A small audio captioner, trained from scratch.
Training: soap at rate 0.0042, 2900 steps, batches of 64.
Data: trained on synthesised imitations of 52 everyday sounds, one a clip, 4.8 epochs.
Rows from block 4 of the text decoder, named by matrix and row number. Rows with one number belong to one attention dimension. Each number is 50 + 10 x the weight over its row's rms, rounded and kept within 0 to 99. All counts start at 0. After the name is the row's rms in percent of the matrix's.
# q: cross-attention query (decoder.blocks.4.cross_attn.q.weight, 96x128), inputs 0-127
# k: cross-attention key (decoder.blocks.4.cross_attn.k.weight, 96x288), inputs 0-143
q.66 100:43 55 52 50 53 57 64 45 57 36 53 55 60 44 51 46 69 68 44 44 41 43 53 72 40 56 49 56 53 43 45 57 52 40 51 51 50 61 46 69 57 60 48 54 52 37 65 36 49 72 62 57 52 71 59 57 69 28 38 51 53 43 57 57 50 41 66 50 64 60 38 62 60 54 46 53 46 47 41 52 36 71 54 69 50 49 47 50 45 54 46 41 52 43 63 55 53 49 48 41 48 52 42 42 40 52 41 58 40 48 44 57 56 41 34 52 60 30 23 59 69 54 61 67 64 26 58 57
k.66 093:64 49 49 66 48 51 49 34 56 69 22 43 58 29 57 40 63 36 49 57 54 62 43 54 42 37 36 48 45 32 49 63 51 57 49 51 45 63 51 66 43 58 42 60 46 50 64 42 44 60 31 64 40 44 52 39 45 58 50 43 43 44 56 33 48 55 48 57 40 55 56 55 56 53 48 57 50 44 32 46 58 56 59 44 51 67 36 64 44 37 61 51 52 41 48 50 47 57 41 69 36 55 49 47 34 62 64 44 60 36 34 29 35 44 43 36 35 30 55 28 57 48 47 41 51 41 43 41 46 39 53 61 45 54 38 42 54 48 43 30 27 56 45 36
q.67 095:38 52 59 45 53 47 36 52 52 45 58 37 49 53 56 52 57 55 41 66 53 35 63 48 29 75 62 33 34 42 73 53 58 40 42 43 64 55 77 49 61 46 52 58 66 34 45 54 43 58 40 66 60 49 59 32 30 69 51 38 40 64 36 54 56 60 53 34 60 41 61 43 46 41 44 56 50 65 60 52 48 51 62 44 46 47 50 71 53 52 64 65 54 38 46 56 70 67 54 40 54 46 48 33 55 47 52 55 58 51 63 46 48 55 52 51 46 50 54 45 64 57 44 63 54 51 51 53
k.67 097:47 69 57 43 36 59 48 56 42 18 54 44 57 62 52 33 56 50 33 53 38 46 44 55 42 64 63 61 48 46 56 61 40 45 62 30 48 62 42 69 35 32 40 34 58 64 39 52 48 41 47 40 43 55 43 57 54 42 36 55 57 43 50 42 38 53 49 63 49 52 57 43 42 58 65 34 42 39 52 25 36 58 54 47 46 34 67 55 54 48 58 45 46 56 46 47 22 39 43 49 60 65 49 71 60 55 61 36 49 35 43 48 45 61 56 54 45 28 43 44 51 45 22 57 44 37 38 42 56 37 41 41 47 43 51 38 62 47 46 46 50 52 47 50
q.68 132:58 45 70 47 58 52 55 39 35 71 65 45 39 66 32 54 42 47 57 57 55 70 54 41 39 55 51 51 48 45 47 55 47 67 39 50 58 42 46 38 54 54 47 32 36 43 42 72 62 50 61 47 34 54 43 53 43 58 51 56 63 63 40 34 50 58 41 34 57 58 54 66 39 51 29 40 38 48 31 49 60 58 46 42 59 44 51 51 52 42 40 58 59 72 45 63 48 42 41 61 50 42 40 65 55 47 64 40 42 51 37 51 53 62 60 50 44 56 76 66 49 52 46 59 35 57 42 45
k.68 115:50 51 41 34 57 40 45 30 34 56 43 44 53 49 46 45 32 40 38 41 61 52 58 53 51 46 55 45 40 55 56 34 59 56 58 58 48 56 48 46 65 55 35 24 49 35 38 57 58 38 41 52 37 51 50 51 51 64 52 34 48 45 43 46 38 49 53 49 47 57 35 47 21 37 35 47 34 51 59 42 47 36 35 51 42 36 38 32 42 52 38 58 46 40 54 30 52 49 58 38 53 55 44 58 44 33 44 60 56 64 35 46 45 45 68 48 52 50 46 56 34 37 56 48 45 55 43 63 49 46 52 33 37 37 58 68 60 36 48 61 59 29 41 46
q.69 099:45 54 40 24 48 41 50 50 48 50 47 59 68 46 26 61 58 38 61 46 60 52 47 53 38 50 55 49 57 71 48 52 57 40 55 54 46 50 54 45 51 63 50 49 57 52 59 50 52 59 56 58 41 52 60 46 52 61 63 53 51 54 31 51 53 61 35 43 58 52 62 53 48 43 35 44 55 42 43 46 49 57 56 72 54 53 54 58 64 55 36 47 62 61 43 52 46 73 37 46 67 64 55 50 54 50 64 59 55 42 55 58 76 47 46 36 55 68 35 52 72 19 48 74 36 54 60 50
k.69 105:38 52 37 41 43 57 51 44 49 36 47 43 54 55 43 30 56 46 63 63 44 63 56 58 49 39 66 25 58 37 44 61 36 62 68 66 67 48 44 47 52 45 59 53 57 55 38 56 56 47 45 28 50 45 41 59 43 42 38 45 47 43 49 35 28 58 61 54 42 51 62 47 53 37 42 51 55 47 50 34 43 54 50 46 76 51 40 54 48 36 43 46 54 53 51 53 41 12 32 47 35 44 57 63 46 55 49 40 68 53 31 45 52 51 43 45 40 37 43 51 50 27 44 38 53 55 56 61 50 50 35 49 55 53 51 55 48 53 55 62 67 75 45 31
q.70 085:45 55 70 38 62 59 54 64 61 47 46 66 44 57 44 41 53 50 52 30 58 35 63 43 43 53 59 50 54 51 37 59 73 37 43 41 60 42 46 60 40 43 52 58 62 43 50 41 44 62 48 76 42 35 62 51 38 55 51 54 43 63 68 43 51 64 49 40 49 54 57 43 67 49 49 31 51 68 45 46 64 45 52 45 61 56 41 56 54 44 55 56 54 36 50 63 55 51 48 48 42 54 52 44 63 57 46 53 70 34 63 50 49 42 54 55 58 42 56 35 70 49 15 44 59 35 56 49
k.70 083:55 52 32 54 46 58 56 64 58 30 58 38 62 49 32 48 45 50 53 41 31 42 57 50 22 62 32 52 54 58 51 45 44 55 46 56 54 58 35 53 67 39 58 47 58 39 33 43 43 72 62 57 79 49 47 51 49 42 44 50 56 52 60 37 37 45 59 44 60 35 52 44 61 42 61 57 50 41 38 55 26 52 59 36 61 44 54 38 45 46 45 28 48 43 48 52 38 43 44 25 52 56 32 53 61 43 56 54 41 38 44 57 54 51 59 42 53 31 46 42 43 43 51 49 48 39 45 51 22 35 63 45 70 51 47 42 45 44 44 44 46 70 53 47
q.71 096:44 56 36 50 37 50 44 46 70 42 50 47 59 48 46 22 37 36 53 35 52 36 31 58 48 35 48 37 45 45 43 49 39 50 53 57 55 58 50 68 50 38 55 59 61 80 46 38 42 47 55 50 37 38 44 45 55 47 70 52 48 50 65 56 49 50 43 47 43 61 44 58 50 46 55 44 58 49 53 42 50 63 49 40 57 58 39 55 42 55 48 50 60 49 58 31 56 51 36 54 46 67 51 53 61 31 32 73 64 51 54 62 35 43 58 37 47 56 49 19 58 51 31 37 50 56 53 52
k.71 114:34 59 58 61 40 45 55 56 66 47 54 52 32 55 53 65 44 43 51 47 37 45 43 36 62 68 33 53 52 56 52 60 55 54 40 51 56 55 45 45 57 45 59 73 44 43 61 41 42 61 47 38 50 41 49 45 49 31 49 35 43 57 41 46 60 44 68 36 58 30 47 46 58 44 51 64 59 42 44 65 39 64 47 44 67 60 44 54 29 76 46 61 42 49 48 70 61 51 67 57 53 71 37 51 46 60 53 54 47 28 51 50 70 51 34 33 38 37 39 62 40 54 57 45 60 35 55 40 33 24 45 81 35 51 45 42 38 59 48 42 59 51 51 71
q.72 102:38 52 38 38 46 43 57 42 52 57 43 46 42 45 58 71 60 48 58 75 50 51 43 49 50 62 49 68 53 54 32 50 37 35 48 64 48 51 46 42 18 56 50 33 47 53 38 47 63 56 38 44 46 50 59 60 31 58 62 68 39 33 42 56 56 53 44 44 53 48 42 52 52 56 48 53 42 41 42 44 57 51 47 66 56 50 50 44 46 41 56 59 51 61 52 54 63 43 56 54 53 49 61 58 54 49 60 53 42 36 34 49 68 50 55 63 17 62 55 63 24 42 47 40 50 75 48 51
k.72 108:63 53 40 38 54 50 55 64 56 37 72 44 67 26 57 63 53 49 62 45 40 72 64 52 58 47 52 53 66 60 34 48 49 52 42 53 62 39 62 49 59 63 58 49 58 57 51 48 58 37 59 71 45 70 36 50 48 46 53 46 56 51 50 63 48 57 47 45 45 57 58 46 50 63 42 36 40 69 59 42 50 27 38 51 62 39 40 55 58 46 48 43 57 59 58 51 49 49 39 45 55 53 62 66 70 39 50 56 53 50 54 61 55 40 63 56 63 53 56 46 41 51 41 68 52 73 62 55 56 60 83 40 46 49 52 51 62 61 54 54 51 50 86 39
q.73 098:54 40 45 63 36 51 67 62 54 47 40 43 58 19 48 45 58 44 48 49 47 43 57 62 38 63 59 58 41 46 51 46 61 54 66 53 38 59 52 53 57 52 71 62 40 37 45 47 42 41 47 38 52 41 63 40 60 29 49 57 53 38 41 54 50 55 54 60 54 50 55 60 52 50 50 51 49 60 56 35 42 45 43 62 52 48 28 52 69 45 51 42 53 52 61 47 49 72 51 45 39 46 58 28 45 55 53 58 35 60 50 61 51 35 27 34 58 57 24 48 45 43 54 67 42 39 38 33
k.73 092:55 49 39 25 40 58 46 24 63 44 50 51 37 30 67 54 62 48 34 50 41 41 38 44 49 49 62 61 33 45 47 53 52 72 47 51 51 36 58 48 47 35 52 38 44 57 48 48 53 52 36 65 41 49 27 67 44 43 56 36 46 44 50 30 52 53 58 63 41 63 47 50 62 42 47 47 70 43 30 58 45 49 44 47 46 71 37 48 48 44 46 56 65 36 51 47 61 49 56 36 46 48 45 47 36 72 70 53 57 23 54 48 46 48 60 46 54 32 41 53 53 40 47 44 58 40 53 46 47 42 56 50 69 58 56 62 60 41 40 48 39 75 50 54
q.74 087:47 37 57 44 55 57 53 49 52 67 64 41 48 49 51 41 50 60 53 75 51 39 61 56 42 48 54 58 54 55 53 43 64 39 54 47 42 55 53 66 31 41 53 51 35 50 61 53 28 39 40 58 66 61 53 66 65 65 62 60 51 42 31 37 49 66 36 52 67 47 57 76 54 57 50 44 31 59 37 50 47 58 60 61 49 61 41 62 58 58 46 71 32 61 57 61 46 68 36 60 50 62 48 37 54 55 50 50 48 35 45 56 58 33 48 46 40 43 52 40 58 46 62 59 50 47 50 60
k.74 087:66 52 30 61 41 69 30 45 50 43 29 41 65 65 47 51 51 57 47 46 55 37 59 51 19 56 35 41 61 32 52 35 37 44 48 37 56 41 53 57 39 41 41 44 46 48 39 63 51 52 32 54 56 54 55 41 36 68 46 49 55 44 52 55 49 55 54 46 24 53 45 41 30 47 41 33 36 32 43 28 60 38 49 41 52 53 69 50 47 40 52 48 70 41 56 30 42 41 54 49 50 41 50 41 49 59 46 47 53 67 33 49 41 61 60 48 35 40 60 31 57 43 45 48 47 55 52 56 48 65 47 29 52 45 68 57 64 37 40 63 51 70 43 38
q.75 107:48 54 42 62 39 57 63 44 59 46 56 51 62 38 34 54 60 47 57 49 46 42 46 69 43 45 34 49 36 44 30 47 53 50 64 57 40 44 51 43 71 49 68 68 45 38 46 46 56 38 58 48 50 41 37 44 56 32 61 37 67 56 42 41 52 38 52 55 54 61 44 75 53 49 42 56 45 48 46 40 32 47 57 50 43 50 50 57 50 49 36 52 48 58 50 26 63 66 50 49 42 42 46 34 48 48 45 39 40 68 45 59 30 40 40 77 55 39 33 59 41 44 54 65 51 56 64 54
k.75 115:45 48 51 44 46 51 42 30 58 46 42 58 31 46 64 53 53 50 55 54 52 51 40 49 59 44 40 54 30 48 63 49 63 73 48 50 49 52 43 55 53 35 22 44 44 37 46 51 46 54 32 59 64 61 42 55 56 53 35 38 54 34 41 39 70 49 64 55 33 59 51 48 63 50 40 69 63 54 32 66 50 55 38 58 41 63 38 46 38 43 43 48 54 49 46 42 62 51 48 68 50 43 49 60 22 56 60 48 42 28 41 40 40 42 51 27 28 40 43 48 46 51 86 41 34 55 40 33 46 40 48 54 43 47 41 55 56 42 33 50 40 45 39 46
q.76 115:47 48 54 44 60 63 56 38 64 40 56 43 23 56 42 52 48 67 51 39 60 62 48 46 40 62 52 48 42 41 66 49 35 49 45 53 66 49 50 54 57 53 42 52 42 42 42 51 54 54 54 70 26 52 61 46 44 42 45 59 56 61 55 25 52 67 57 39 50 48 47 65 57 30 65 58 49 51 56 56 68 57 42 49 68 37 41 59 24 62 51 65 52 48 51 60 52 74 39 59 51 39 52 75 57 45 53 41 46 54 33 49 59 56 49 48 40 50 59 51 68 52 47 60 45 53 64 47
k.76 101:45 55 51 61 43 37 52 39 53 61 60 38 36 42 43 52 62 33 36 53 51 53 71 48 55 75 49 50 62 42 61 57 52 45 66 34 45 62 47 49 47 52 62 53 64 56 50 50 51 69 37 51 36 41 40 53 56 52 48 55 46 61 56 57 46 59 59 47 32 57 45 53 53 45 42 57 52 41 39 41 29 52 50 49 54 40 37 40 47 47 53 50 53 53 51 34 43 56 39 35 49 53 67 56 50 34 55 45 48 54 28 66 44 41 51 56 60 36 36 56 55 44 48 61 75 49 52 63 61 42 62 51 57 34 33 36 53 47 37 54 42 61 45 47
q.77 100:49 51 37 54 50 46 48 56 48 47 60 46 57 59 52 36 50 53 51 62 49 52 37 56 58 58 49 56 29 42 47 38 45 47 33 36 53 47 62 47 65 70 57 54 72 33 47 51 51 50 55 40 53 50 55 37 52 53 51 42 45 52 50 52 42 47 54 64 49 43 44 40 55 66 47 62 65 62 76 48 51 33 40 41 54 43 36 53 61 41 46 65 60 53 35 32 73 57 60 40 62 45 63 37 45 50 25 67 40 52 52 67 38 57 39 52 71 55 67 40 35 55 59 41 66 54 56 49
k.77 125:38 48 63 42 45 50 60 43 41 44 63 61 34 36 53 60 51 40 54 51 58 57 53 56 60 46 49 68 36 48 49 38 50 51 50 54 46 45 27 62 29 46 52 42 46 47 42 37 40 48 58 27 57 51 40 58 71 20 56 28 44 46 41 57 58 40 63 55 51 40 44 55 50 61 51 47 56 43 42 55 47 61 50 50 31 49 22 32 41 68 56 44 36 53 50 57 49 54 53 52 44 41 48 60 38 26 45 49 37 28 47 59 57 50 48 37 47 34 40 68 42 47 57 51 57 30 50 46 44 29 35 57 24 31 42 37 48 53 40 47 51 48 36 60
q.78 092:70 41 67 57 50 51 55 34 61 67 74 51 62 38 49 50 49 50 54 38 53 64 69 56 46 35 49 51 51 49 45 39 46 46 37 55 39 50 33 49 53 35 32 45 59 50 62 51 62 48 62 34 41 55 52 60 58 38 57 51 58 55 37 37 52 47 34 72 53 57 47 52 40 55 79 51 73 49 40 55 54 38 51 45 38 49 65 57 65 42 43 53 66 70 41 52 52 21 59 49 48 46 44 65 63 56 60 52 36 53 44 44 47 40 47 60 45 44 52 61 41 46 54 50 47 52 48 45
k.78 089:69 47 69 40 50 64 40 40 54 73 42 65 45 61 59 51 39 64 37 39 49 51 55 63 45 57 58 60 37 58 43 70 48 49 50 56 47 52 56 34 67 65 44 53 44 51 54 67 61 40 46 59 36 47 53 57 41 78 40 68 52 58 49 56 50 52 40 47 38 52 60 42 54 56 63 45 39 55 65 66 56 57 63 61 46 55 47 52 58 50 65 61 68 50 54 51 59 47 45 63 56 64 56 44 32 45 50 44 48 58 57 23 55 57 55 57 64 60 60 37 64 52 53 60 52 64 47 57 59 61 62 58 61 68 32 32 42 55 56 51 46 40 53 58
q.79 088:38 46 52 42 48 44 67 45 36 38 42 50 27 55 45 44 48 48 60 57 48 44 62 50 37 56 52 76 60 64 56 56 47 50 62 57 54 47 54 58 42 58 53 56 53 63 61 46 41 71 60 45 53 41 69 54 42 49 51 46 54 39 40 46 58 66 57 53 49 42 61 32 35 42 34 46 51 40 60 30 40 70 38 52 58 51 39 52 66 55 29 42 58 40 50 52 42 59 36 56 68 36 56 45 40 47 67 62 39 45 62 57 67 48 34 31 53 57 68 48 55 36 58 43 42 54 56 52
k.79 100:44 43 35 51 62 44 62 56 35 33 51 61 35 43 56 41 50 47 51 64 53 62 56 54 44 28 51 43 54 36 48 46 32 35 62 58 65 61 52 39 54 46 57 37 66 54 42 55 42 50 52 39 41 55 53 54 44 63 62 47 47 54 70 38 35 51 47 53 49 43 51 54 57 60 54 42 61 46 54 35 48 62 44 59 77 30 62 68 65 52 47 36 55 60 47 65 41 39 53 42 32 53 50 57 51 55 42 27 47 57 60 40 33 36 56 52 49 37 57 56 43 47 39 33 61 64 53 63 47 46 56 30 30 56 55 56 59 58 56 57 59 47 49 42
q.80 089:44 51 35 33 55 53 42 47 31 49 58 71 60 66 50 60 42 48 43 59 39 32 60 61 65 40 41 37 67 47 30 47 45 41 64 50 53 49 42 53 50 59 47 68 55 52 44 57 50 63 49 54 60 51 44 60 71 57 66 38 48 51 37 47 52 51 61 57 55 46 42 55 56 61 40 60 66 50 55 66 32 28 53 62 44 54 63 71 45 44 51 47 37 49 49 41 54 40 44 38 63 58 51 36 25 57 46 56 46 56 62 52 57 40 40 66 55 54 47 53 58 45 58 54 72 43 60 60
k.80 108:49 37 46 65 33 51 48 68 44 58 40 40 53 74 33 40 68 65 49 55 65 41 50 51 67 41 37 50 51 41 53 50 31 48 52 59 33 34 68 64 31 56 48 57 44 52 54 44 39 47 39 43 71 54 68 46 50 42 57 70 45 40 53 48 69 56 47 49 63 38 40 42 46 48 50 46 63 46 43 40 64 47 63 63 50 55 63 44 57 38 43 28 44 58 44 50 52 30 36 51 44 35 55 40 33 59 51 46 42 59 48 65 49 60 40 46 42 59 73 34 50 37 55 37 51 61 55 55 46 60 33 63 47 37 55 51 50 56 53 53 62 59 51 40
q.81 101:46 51 45 47 40 75 42 36 36 54 58 40 57 59 51 44 51 53 51 62 46 65 53 44 54 34 56 51 38 50 60 43 52 43 39 30 56 54 58 50 57 67 28 33 46 65 52 53 60 49 45 35 60 50 49 41 52 61 53 44 38 36 40 38 53 39 44 52 48 32 51 35 35 56 48 57 66 45 55 38 39 59 56 45 42 55 41 54 59 54 51 41 52 62 42 53 70 26 53 63 53 53 68 61 51 42 58 49 48 50 35 49 35 52 61 36 60 74 72 65 34 63 56 47 48 51 48 54
k.81 094:44 48 66 42 47 31 54 49 38 55 53 73 57 44 51 47 56 51 55 61 64 60 62 47 40 34 56 48 55 65 53 64 58 50 50 58 54 58 40 40 61 53 60 48 50 53 48 60 50 44 47 47 45 47 37 58 51 57 68 29 34 64 57 55 48 51 48 50 51 56 56 43 35 62 41 44 50 54 59 46 64 51 35 61 60 54 47 48 56 60 41 59 48 49 43 55 45 34 48 52 57 43 58 48 60 41 51 50 44 52 61 63 61 51 43 62 63 55 66 76 54 55 56 68 69 65 61 54 32 35 47 46 39 40 41 57 47 59 63 60 84 36 47 56
q.82 098:45 57 42 41 47 54 41 45 37 53 50 46 38 61 41 50 41 48 53 42 56 53 45 43 63 71 54 42 54 55 31 45 62 68 57 65 43 49 39 49 46 53 46 43 39 69 56 50 39 25 35 49 49 47 54 45 53 55 51 44 52 49 52 50 38 57 32 59 61 30 53 48 62 49 70 61 52 22 41 64 47 38 44 36 36 29 56 55 62 42 53 59 31 64 54 48 53 55 57 49 37 40 51 49 64 41 60 52 62 39 49 47 44 39 63 50 30 72 59 39 45 56 41 48 41 39 47 67
k.82 115:58 41 52 64 41 47 53 76 55 50 45 47 36 52 52 54 35 70 45 51 55 59 58 49 63 47 45 30 58 58 49 40 70 61 40 63 56 48 53 43 48 49 50 72 55 51 54 53 49 51 62 51 48 48 52 44 41 31 55 55 57 53 48 52 63 48 58 61 43 39 50 71 46 66 57 49 58 66 56 50 61 45 44 52 66 48 59 52 52 70 48 50 54 52 54 74 63 50 58 49 62 61 66 30 63 49 51 63 52 60 61 60 73 63 48 58 46 58 52 68 54 44 58 55 51 58 47 40 58 62 39 53 52 41 48 59 45 66 47 55 53 40 71 48
q.83 092:47 52 29 29 44 51 43 52 35 43 54 54 50 59 38 49 58 49 62 49 56 60 53 37 51 51 41 52 44 66 56 44 44 47 34 61 48 57 37 47 50 41 52 43 46 44 36 65 66 56 57 50 43 45 42 35 28 52 45 46 48 55 39 54 59 40 37 44 43 49 50 49 62 50 38 34 51 44 57 54 54 38 38 20 53 37 59 47 57 42 37 52 71 54 56 51 77 42 55 55 53 48 38 58 53 38 69 53 48 49 50 39 53 69 59 61 28 67 52 53 24 50 45 38 58 44 42 32
k.83 091:67 44 57 45 58 40 64 38 60 70 51 52 41 49 56 55 59 60 38 64 42 65 48 36 41 52 58 49 37 62 46 61 62 61 54 57 64 31 44 61 56 35 43 59 63 49 56 49 47 55 46 55 49 51 51 45 49 47 51 38 67 58 54 46 52 54 60 54 64 45 52 36 50 41 52 49 65 57 44 55 40 55 47 59 46 40 54 40 56 54 41 60 38 48 64 63 47 41 48 41 52 56 42 72 49 43 48 81 39 37 53 57 62 55 55 38 42 24 45 56 47 42 58 69 31 51 43 40 60 53 61 50 48 55 44 52 54 65 46 39 66 43 50 62
q.84 109:53 45 50 46 47 64 53 50 40 59 38 39 55 48 47 45 50 69 45 55 36 53 72 46 50 59 54 54 50 59 52 46 52 47 59 42 52 43 63 53 34 73 49 56 48 42 58 41 40 50 25 43 63 61 60 59 53 65 50 44 63 26 25 59 45 50 71 60 53 51 50 38 56 74 41 60 42 46 42 53 43 57 46 68 55 49 56 56 68 50 61 52 38 47 39 58 44 38 60 44 60 65 51 42 48 48 49 58 36 45 48 50 53 35 47 44 27 48 56 64 56 59 74 42 53 33 53 66
k.84 102:53 57 44 62 37 59 49 52 40 32 44 45 59 48 51 37 60 34 62 71 54 45 52 64 41 39 74 47 39 60 58 18 33 46 52 61 53 38 55 57 26 47 46 39 48 49 43 53 63 43 56 55 45 52 54 43 52 53 66 63 55 38 60 48 40 62 29 53 56 68 53 41 36 53 38 42 30 61 57 41 60 39 55 46 36 47 68 57 45 48 59 50 63 54 49 39 45 51 54 53 45 37 63 39 60 39 48 39 59 61 48 41 33 42 55 62 59 65 67 39 63 53 48 40 47 52 38 45 49 54 36 39 31 41 61 61 77 36 66 60 39 41 56 37
q.85 112:38 41 47 54 38 57 50 57 55 75 42 44 46 49 69 54 63 59 31 68 57 48 59 42 50 49 66 40 33 48 53 20 62 46 52 37 48 44 50 47 53 42 56 68 58 52 42 44 51 51 38 39 62 56 41 45 68 67 61 43 40 58 54 51 41 34 51 46 50 47 41 54 43 63 47 59 67 57 48 55 44 53 57 39 44 70 60 55 56 39 58 60 42 32 58 47 63 56 50 37 62 73 49 53 35 59 59 56 44 51 39 62 42 53 50 63 59 70 66 53 53 46 55 52 52 58 62 64
k.85 107:54 61 48 62 28 56 65 50 42 44 47 40 69 69 45 41 61 52 48 46 46 48 47 31 56 42 54 61 25 42 52 47 49 54 37 51 37 32 46 54 28 46 45 42 51 48 42 44 27 38 48 35 56 45 39 49 60 27 51 54 58 37 51 52 62 53 51 47 59 58 59 50 44 55 60 57 36 53 48 45 63 49 55 52 47 60 51 54 52 48 48 44 36 58 43 34 45 38 31 49 54 38 48 44 27 57 60 44 41 48 71 53 39 50 56 41 39 60 48 55 59 47 62 44 49 69 67 43 60 55 38 56 51 40 52 54 47 50 44 68 70 58 61 37
q.86 082:40 49 52 35 50 55 56 44 56 60 50 59 60 44 40 44 49 53 52 35 43 39 66 46 64 36 49 40 67 60 43 46 58 55 54 56 57 61 51 70 73 71 52 42 27 54 65 63 34 57 38 70 48 60 54 58 54 35 49 39 58 63 56 37 52 58 67 44 48 50 68 52 59 46 65 55 55 42 48 39 60 34 53 57 56 40 60 44 51 71 35 34 48 68 62 44 53 60 54 65 48 50 57 57 41 59 49 42 62 38 48 67 41 39 45 47 61 40 53 39 45 45 50 52 41 58 64 61
k.86 096:40 51 53 64 36 44 39 57 47 46 39 52 34 53 35 50 61 39 61 53 60 51 55 53 39 33 41 38 60 46 50 51 52 59 42 47 53 48 54 54 38 53 60 62 57 35 52 52 25 82 36 41 77 50 68 50 46 58 38 43 35 43 58 60 45 46 64 47 47 39 42 44 46 43 50 54 37 44 19 43 66 68 45 42 68 51 48 61 53 55 54 28 35 48 54 35 44 44 48 56 51 55 37 20 52 60 44 37 40 47 50 70 41 56 47 41 37 49 43 63 42 43 46 31 57 49 52 64 54 41 53 71 64 51 51 40 34 62 30 56 50 70 35 46
q.87 103:50 62 60 41 48 48 64 46 41 42 40 59 57 50 48 42 40 60 68 38 49 40 52 48 44 56 45 48 66 68 55 43 63 43 70 58 60 51 59 50 39 51 60 66 49 48 51 48 37 45 58 33 44 43 54 72 62 22 48 40 53 41 60 51 46 63 55 46 47 59 69 69 38 43 51 35 36 59 57 58 64 52 51 55 66 49 53 37 55 66 44 53 59 37 56 46 31 58 28 66 57 65 50 42 52 62 66 53 55 47 58 47 55 38 52 32 53 35 47 33 59 51 42 46 61 45 57 55
k.87 097:47 38 20 57 54 58 54 50 64 57 57 52 46 51 50 42 55 45 44 49 46 51 59 48 43 50 35 29 37 46 55 47 42 38 49 45 58 52 42 47 46 42 35 54 42 44 47 54 54 61 33 48 80 35 68 49 45 79 33 45 40 57 48 40 35 49 51 49 48 53 25 33 57 33 54 53 39 39 44 33 49 51 53 36 52 46 52 40 46 66 39 29 49 40 45 25 26 53 72 41 31 50 22 39 39 48 55 38 50 56 43 43 39 46 49 35 40 56 54 36 44 43 39 35 51 39 52 48 55 45 48 29 44 58 54 39 51 30 49 48 34 57 36 53
q.88 079:52 29 47 34 29 67 46 53 59 57 58 50 44 59 55 57 47 55 53 49 57 48 74 47 62 46 54 54 48 36 42 37 30 53 52 45 50 57 42 52 68 51 61 37 53 57 30 62 51 50 30 52 61 49 34 46 35 49 44 77 42 58 46 39 25 63 63 53 60 44 51 49 55 59 47 58 57 35 43 51 61 54 53 58 46 37 43 59 54 35 69 65 52 46 56 47 65 66 49 37 46 62 36 47 39 53 53 39 47 42 42 56 52 53 47 48 46 55 65 59 39 60 55 49 77 50 48 44
k.88 078:56 58 46 45 36 66 56 49 60 56 47 44 62 65 51 64 61 49 48 55 38 56 58 41 43 85 54 52 38 54 57 63 65 42 57 45 41 43 43 53 49 45 55 45 38 53 52 53 48 26 49 57 65 55 43 45 45 49 36 50 51 65 53 64 46 55 51 48 52 47 44 43 49 35 59 37 37 62 68 36 45 49 66 34 54 50 62 45 47 64 41 57 46 51 39 46 53 29 53 45 61 42 67 43 48 49 43 60 33 60 39 78 45 55 40 56 48 35 48 37 63 33 40 48 64 42 54 61 54 54 57 37 57 35 41 55 63 57 35 61 67 53 58 41
q.89 093:29 39 49 51 46 66 39 48 56 50 44 51 69 53 66 64 68 43 29 60 45 45 34 35 47 56 60 27 42 39 48 59 54 34 42 39 56 56 47 49 52 45 50 54 49 52 58 51 37 43 24 49 57 40 52 47 53 48 44 52 66 65 55 47 33 41 45 53 52 48 28 54 53 51 37 60 61 48 65 60 48 39 44 54 61 54 37 47 49 53 58 43 52 47 53 46 47 87 54 61 42 51 53 56 47 38 32 51 50 34 61 60 33 29 57 57 61 51 45 47 57 52 54 58 46 39 48 38
k.89 109:46 60 42 52 24 61 32 45 34 65 56 51 37 51 60 41 75 35 52 62 50 51 51 52 43 46 47 56 51 41 53 63 56 43 49 33 50 38 54 55 18 38 55 54 50 55 47 65 39 50 28 43 61 66 34 57 41 41 38 44 51 49 46 44 48 49 49 52 53 42 66 31 33 43 44 60 36 60 22 48 46 51 49 45 42 43 50 55 39 40 44 61 49 65 55 41 47 41 45 49 29 51 51 34 41 52 54 49 54 33 42 44 43 57 53 43 35 57 44 61 47 42 60 30 55 29 44 49 70 39 27 66 56 39 40 37 43 55 38 45 31 46 41 60
q.90 111:43 54 38 50 52 40 53 62 51 44 51 68 39 63 33 36 54 34 61 35 53 43 46 46 46 49 41 47 67 50 49 64 43 54 61 49 44 39 34 69 54 60 47 37 70 22 43 57 39 63 60 55 41 62 52 53 63 46 48 60 62 50 26 47 36 46 50 40 38 49 49 62 54 51 37 50 44 67 46 63 49 53 67 52 63 44 41 55 39 55 39 51 57 60 43 51 60 59 52 62 53 42 47 61 48 51 50 25 61 49 49 51 52 74 42 57 48 37 42 41 48 44 39 44 51 42 71 70
k.90 107:49 45 57 49 65 42 54 35 52 59 35 51 50 58 36 42 54 58 44 39 68 42 57 37 37 61 54 49 35 48 55 61 47 43 73 49 58 60 39 41 45 40 54 37 47 52 39 50 33 64 48 35 55 37 59 51 54 39 58 37 51 29 48 50 60 34 67 55 61 31 54 29 46 36 50 45 54 44 61 57 45 53 63 42 42 42 32 36 45 56 46 37 42 56 49 58 55 41 33 42 45 47 44 64 31 45 38 51 36 58 32 59 55 32 34 54 42 20 54 34 45 44 42 55 50 59 44 49 22 27 43 37 63 62 65 42 52 53 53 59 50 56 43 39